{"model": "class-conditioned image diffusion model", "dataset": "seven-segment displays showing three digits", "train_examples": 195000, "image_size": 32, "horizontal_flip": false, "conditioning": "class", "arch": "unet", "objective": "epsilon", "cond_dim": 128, "targets": ["first digit"], "num_classes": 10, "cond_dropout": 0.1, "norm": "groupnorm", "activation": "gelu", "weight_standardization": true, "widths": [96, 192, 192], "blocks_per_level": 1, "scale_shift_norm": true, "attention": true, "upsampling": "pixel_shuffle", "init": "trunc_normal_002", "residual_init": "none", "optimizer": "soap", "beta2": 0.95, "lr": 0.0033, "beta1": 0.95, "shampoo_beta": 0.95, "eps": 1e-08, "precondition_frequency": 10, "max_precond_dim": 512, "merge_dims": false, "one_sided": true, "adamw_lr_other_params": 0.0018, "grad_clip": 1.0, "steps": 10200, "batch_size": 128, "epochs": 6.7, "lr_schedule": "cosine", "final_lr_fraction": 0.01, "warmup_steps": 510, "weight_decay": 0.3, "adamw_weight_decay_other_params": 0.05}
Rows from block 3 of a small class-conditioned image diffusion model, named by matrix and row number. Rows with one number belong to one channel. Each number is 500 + 50 x the weight over its row's rms, rounded and kept within 0 to 999. All counts start at 0. Numbers have three digits each.
After each channel's rows are labels from the 100 images, of 14976 (inputs lightly noised), where the channel reaches its highest value: "strongest on" is what is common among them. Only what is clearly more common there than usual is listed. The data: seven-segment displays showing three digits. In brackets: how many of the 100, against the usual share in percent.
# convs0: first 3x3 conv (model.mid.0.convs.0.weight, 192x192x3x3, standardized in use, each kernel summed), inputs 0-191
# convs1: second 3x3 conv (model.mid.0.convs.1.weight, 192x192x3x3, standardized in use, transposed, each kernel summed), outputs 0-191

convs0.9:473509473537431400547467526455463458489527509560562440433554447549513523487515465454522383465543483451496416536435521501520413499436480530495492508443493396466450461463497493530492526488536525490435471435481422426561499568503491626494456600426469486540444593498444523601469536520503566424562556611518509569565558540495489470491540608519551418468517378556520538578492451491538585604592553506481395542474465566438384531510508523511537483467453454476558562386517438499489498501490412501510530461435515516503460450480511524457513566480516458450561477487576508453508413444470465440
convs1.9:443493407498504551529515550433474453523548645489469510530481442481472496523526537503545501516486481532561478512529534511506577503479479467486426528603496540456499487533439597516534510527497515550542429552505549533485462440405412447465486425439470509496428616514609504411477509469502471528588439582469418553485461502468536410509454603506477446399432514507459528488547440535486511510503544470420556543527465515451486486441354500493484563538459498526534549534502497518479436419502546514515461482492514473559606447478480475469554459497589484476497490513725502647448489467497427476
strongest on: glare (100 vs 30)

convs0.187:483576516498430581497442505431361461424430533477517510455470538539405518521454522518454550473478561505449481436585492506473552452467548499350425478501523521472459518439600451474581452495499557526473546464542476540449502501486448463609528428573432474409506465567449365465471472529379499477430509473545513474479510512567570622571494507373511479489472533459504564502494535533527394477536437543556578487569581516579544563434542471511515498491485535427482483494489555513358513444486544543449448513507510470502523536568512487552529498561466527447510461475418427498474573491471508495
convs1.187:451500409494498472529494535457498507460535436482534612508560561442440495476461561505508483433510570550465500580592617543557446475511514610467528509466542378565461602512480501473446454445542544509466500504533579496512562538487501614491514490510510570606514470520456616573497513407528498485541418497477469497419486533491458483535579432399564420513486537535442455440560492548533533549490518492397527468493542549592547557541452554499504506516616517547518438525524482661525449476480550510488564447488560539514531530493498533428555422493472554506620493555472564464519523468482474413
strongest on: dark on pale (58 vs 16.1); third digit: 1 (35 vs 10.3); third digit: 4 (33 vs 10.1); first digit: 6 (27 vs 10.5)

convs0.12:500484554571427455548441552509391553456513522480570502444457478429476510453539420495473481451619470508508521531494502492576441486380501451524564608514489472461477515503526440449467552496551521510538518379500520454494419501484458611529475583468472370482503503533462528532449442484498521546424470581524562486525509518469476443561474493500534531464626524518497455426473559509493512559505426435484465545557405538426469473452530438525542412469446573499552493469616551565515520494537468401500427473512586490633497530467501437540449585511477478448513448573468554488564608463476584520
convs1.12:527514542528504493544496502471532491542477553507492492519441517504438422543543442507498459514524476507550485556510602448575524502440469496495472459541551462459405558553467624461543483467529560522449489526527439496516442454450446473445517451372494563505453479645531513399555535453541535591563519449654449511529472546501526383558519546512533513424485576442436513468500412621549447525474518507485554544457537565436519580520473516472463497550454474493553530523455563497518473424482506514592395521569536469557562446508508476410535535499573455495495497465603461646517585472574465511
strongest on: glare (100 vs 30)

convs0.15:523482451528466485526510505399519560537538462534535550522533547456523517525497490529478439527461494455510567545423463501539481498528474547473397578491453546556473448452490318477513466536438555537438441508539393622542534471483435482492438565448609525548445525409420518515602516596494535462317521433526471496586504559455507492536513516540487538458532392577494541521481438512484554539482502526515443435472419641601395500509507577517496417533455499518457502448525460476524462505533419519523488470465505529535408554424504538497507494487495520498513460471418541407523515470506469475
convs1.15:520514579589481525537546546545569544564487464416624439529507476484522494488470459572516546471508566432605585524545479508516512512508499474552543464596497454360473470471486379513532583465532550509470544412527559554509494458487486452479518526418477493469484625522426573475482448511465491522280475469473568533540536518453508438553508534556444505420500429518555507514474469548442450533581574428465525459601465482375456523490480488526484584482535524527587465485541458479479530515470465497574439516486467461518545424488502490504467566519509479539454566554527434559478582531428464506
strongest on: glare (94 vs 30)

convs0.44:443484550562629425490540472555518481509497488450505533575475579505558493584468585493481486539522439541543536561448449454518447437578476449553488534539465500500504484484508425546502475561463564523406488484571561483421517495415503459496546479454538603473562544506435471519610451454465490524437531420458472456403499442574477605476536378527425495538554563487540524562442527458486422522503473389475569498509519427474566540473530496502489404548499508480438497494524406454473497432368499541481503554464524482543485514545515456514472472391455468465456528472299504550483476534546518503
convs1.44:521619499457562586436520508449466562438431492455490577509536486515548591464567491507500498586500546564425507496516574589496590549425415551557486594432549553511525405559450469508503548496470577492446409495560532506523501414638527453485427474520452472485473478467503497483520549465477566551545531451444550466449532422463490520435448415547524480513560496478525514528519516470404504511529490461487492483638450440458517486504428499527544493533503468495534520555547528461495554512535535524591456462491496598437460491522545603478546617565430559587452474515346563522466508518456454533
strongest on: glare (100 vs 30)

convs0.173:461514563497452508471468477480569511577568497524417577480505544647575482514545446504461522475545538441368458568488550505534472509533510424486465496512495419449590492497528448589558473519535546491577466502539505494470420475507536483465522321566491493550452568440484587559579469515516494452550589537480519487481468487580480516467465366535415467549558524456486532507578548509583573561511558538459550532519478517562479549575396580584537495540539482428499504528513482481551473440517577478492524449430455577512414544509496546436484461463563426546476499478409533446407514485458457528
convs1.173:584503511514558520607481505560534500595538456483473441457500488522379514472524476418498442534469405492382497527465459437466533524445463438460524482468506505456521530498543641397452502493511444449451457484479512480513499479623450438510510533597421487513559497461570498538547588481376588496625451502494502527509524483407523571529462479514561535568464434482486448481541523532532520542537460477506455571564507472547568547527585526450563486468530535545538542560520530413470524503515482530498454528535377538499533573567527617523616488494513495439451471404473567471445517494554428572
strongest on: glare (79 vs 30)

convs0.131:528443504480504472476455495525462566493512425556451599482540471640449437455535482465487690445569510491529479541530514490476505537487590510511526399428490454451410549483499493493554525541549493477481501453494547478507472517542542382518625441508426500457500522494552456499501502490475491464563551523515571535522451445486427568517488440523534522554510571440500585555585617502554469522416530453551575486507573487468630561498487473468494550505567441502483471479500491447479544488500657450540464509512469548476557534483505537521538491558571472470534508475372459559581486564428500622
convs1.131:456514438495520431459514543484541471453534596414468485459504492587570564491545475526598606563482549501491497532524509530460544454486433436527444515525495502514555521504432676559581502494553575535555447567485551478478532462528459549482437387500532491461381428474658457449462450583470497517571545523482480576493452513558522471460442612523536429445515511458453537495472434538488518456467527487526564552538449532404454498465388518500524564519469541507593563443575532537517460467482516469615536440435503514520594467481508518422544521543505556474515475518573511598496466512472449507
strongest on: glare (88 vs 30); dark on pale (37 vs 16.1)

convs0.70:532529482510432501498512557458577518556506452557466443532519569478478442483469533476474444540455478396446586543472421454488479523535459470579483448491491458574548485495525403498468550503451488503524493500479396554523517420507466432502440491509512514495343523421482545515581505584543485482430483454464522565562535558390555347550535473551446576494548396531567532509538525416521597514462525531504464521454392569588445526529486559483489524550554495444464489434482486527559474510604521491530484453451489566413478541396509602488524545527544506603422509524439519397459512469536515439
convs1.70:507500567557465494553463592588454527590588490522540529535556490514493569463476460566513580432498544489567599572573449500488521523529503472492472427580574442424478519502468373490540532510545496449502494603502561565487527519505466483440488514449442479412520579457443499481498533548397511510378433505485586501573502509477534525588452530514479498429533451539565493510484485488489352524657577504451563532542395455419495553581468571540478496437488522527499470464531517502425494534462487459521520424455541518613476486506555523454530487461514472478418553506510452453461516545424412566
strongest on: glare (60 vs 30); red glow (51 vs 17)

convs0.91:437521612407443496454493429522522438499491586450454505517523559465592465517516602473432451497463480517563562440511521536484509490468428511541544495542469472518505433525452432467426462505487477550443530581535529445411523464472593504446374562504460573454497532473427473551598479496552536543397458461473430513549514571417461527580516543442483446451510447512454497533447464474500469519450419542422531485420453649459497458442614462495479510414469517456475500517387502520520485502538478537378507523505499452501451514580439531529499478526459541410436532551413473448449537557558500414
convs1.91:529509527594563473587547563501503564604531503438592615498512599446505540539519457473606523450521472370511477536489486513569507567449543484569529473446525528472488483497547421518511484503501599557498607481491528443495488521511516453492484585454510528440393620593481495461507486576559565595369551484530598504503470398521452406490530450472501526450563422551506561480464564551448431596470557515497474582475461491536490515544529530449539526501504507474406467460504484484498499494548535489600491552496476399575499455447502569561498527466505418465515511515493576580494571507458523483
strongest on: dark on pale (48 vs 16.1)

convs0.31:493535519435435474479579458477517462478491499484546484473536512602529431391531393462557543458455540519531603510474550501385499526483534422467541483525525515439559561519479495557451461444605492572537483476486573556570464520514508561552533547559454491463547630533468481480509538472408603455575504442500504498497526496534527499430555460372460411529558534477478415517565505588573402497436485501521482478472536438548510507501494584552481529521505493519562459581472494525437563563469614511504584454546560548431543446542439573488479511567568543614523460549577503487547588520457555515
convs1.31:532560484446450600427465544471547477517469492519494502476524472461572529481542507513515421499599406509457527584487608508406442432534540476527453435465522450482528494466510554587458604441570466414494549466386385412519500436537385453443462511444546544512502527513527498521489552437512564515543610462560595521520468491561517490547554443508549579580472412501482482582424516490544416382477549446508510464434449564452493503494471446483431505541457473609583474491392497521446433557541436551502478496492502491527481483527468504534551478511470456521455595470501546439524518553578470549
strongest on: dark on pale (39 vs 16.1)

convs0.52:513465515482421448495580458549543542478479567532496510456550524543461415390579415527499544535372483484473480541467554463383445434490511480486585383497613503501512516518472585548481571434589473558550520513429495479530460512550468526528438572467615455515455458522533401536466534492540519400623526527487534526556520502502532407478450549489491490596567509487427464478523539566545576451485564508533530587484518529509477514598496484566565506545513520485547407456535499478478559542483554470544534439539483535443543462489563509526551502629587495564546401494554548470522567493529512563
convs1.52:527554494459582477501465498526571528541510401520511484568463418471515424383503530535541497550457501462515542544476467568427529515471498508483491508449452520495551374539419479468581368410476489500468534467415546497454555485501621498539561603575499323514508481538501551487569401611504414420394525528548502525472465500497438508520480511436501452494533540526526511427563538457463490462479544472542474476497502450508470478471492620457505502528485516481563567591524514478513470419449484439440454506554492490399515520506435473586446447505485558497434555504474465561473462492346500506
strongest on: dark on pale (35 vs 16.1)

convs0.190:551465501470569519563460500523480511477558491458438579562440451519482519452400475495484474439435451498561343443524471566585532574456497432543500511514532514467549544425446532503484483609528561449524469471354604444419496499467471524485558488505529479518489429582510548420508469498521493571523504528462518506451507507419638572509495490455490551513541568536485405581574564496532438592462486425479506547508416445514514508489521533444404597454466519598458483540471543512458460530544514590455527469513501486424561458475512515478442547480428497458431607524433503580557495556566475451
convs1.190:510565408541462447602466510453469470437455534545540575522602392456536466450514519536546566504484546483491489526561557507522494479517595499571464502461531543464577541454486503545532529564482546497578437495393540564465417449589548436481512507477516439490561508518502538422475569541491487537556487445545488486516560503502537415478506415521507474557411436488528471507466658464482403433436454531511631539489577540572520511421504460461495606530597466511592488458533425491486485485569548442574574427464568451509519550517527560466484488441516484487570435497426462526494520427409476554
strongest on: dark on pale (78 vs 16.1)

convs0.82:570496536523534494546518500470442508524493519578464522577572489594467410442514485480538516519535571443436479435510557517500518506469514498530497512576550467508476509515464493512446415482534405472549507484473503548567395618539562501475463428549460456543383533467499568446572580556529557476512527587598532534524486523406472550571478506653622587445476430484527503459546482502529480484565491628536400465467487530530402403509512486506529508465515464458448562555548544443591579481527547469506632515506482538449487545499422539474525432531482443548545455462527516579536568521452522535
convs1.82:438496506401537567535482535507562516518503500528501490474461545525553565544527509490568505509581543517488441538590495494547500591501462472422467490562531494496505566432510556525595502581511578553663411533511511474426529525605408483447607545510548565520563466470505510528546556589489598552519514529487491507459590608500515571526444541496480450495471551500539558476482431571631523504493435517447581578459438499508553530470523415452516485470507602456468602480482562575527566553548565538509500422475518473513445490461451566499549457586463543430572427528468462520459478435545481446
strongest on: dark on pale (53 vs 16.1); white glow (36 vs 17.1); first digit: 6 (32 vs 10.5)

convs0.43:429453459540475428512516472362461422533512422504460392478422556404451567523500555525499536503552538415557561520495476487542461518468473536519463624514497454508548555558593492490518577547449526514596502496562427516440394549490497635522451486442505500470470545482573485602458493550454424487502463582541545490478451490466473464484630620538560541510496514560595613509476474473441513519531540506564511487589479525504443497485442456533543501497580527439485514579512559462481510461476473495471503470478396509489522490448611501491500418521470465493534527408577484572531541433522566546
convs1.43:480540484428531553502549509522510534490595569449529498520507428515415567453503496448412482493515575526450436431510517435520495543457598483435482469502520544482493460474593513538482483494541504461490516495559439448448484511433463434565465421552498540487551446534526537453573478454547499469509532414489502485498563521527478502636582437516422492579565504438454445521546435573463450455471511576572463520425540549495449568574492488538563512492458474523583472456463587557431403558550569458535480567537510532515484534557387496598539529440469543502520540655476576377505594436481494410
strongest on: dark on pale (46 vs 16.1); white glow (40 vs 17.1)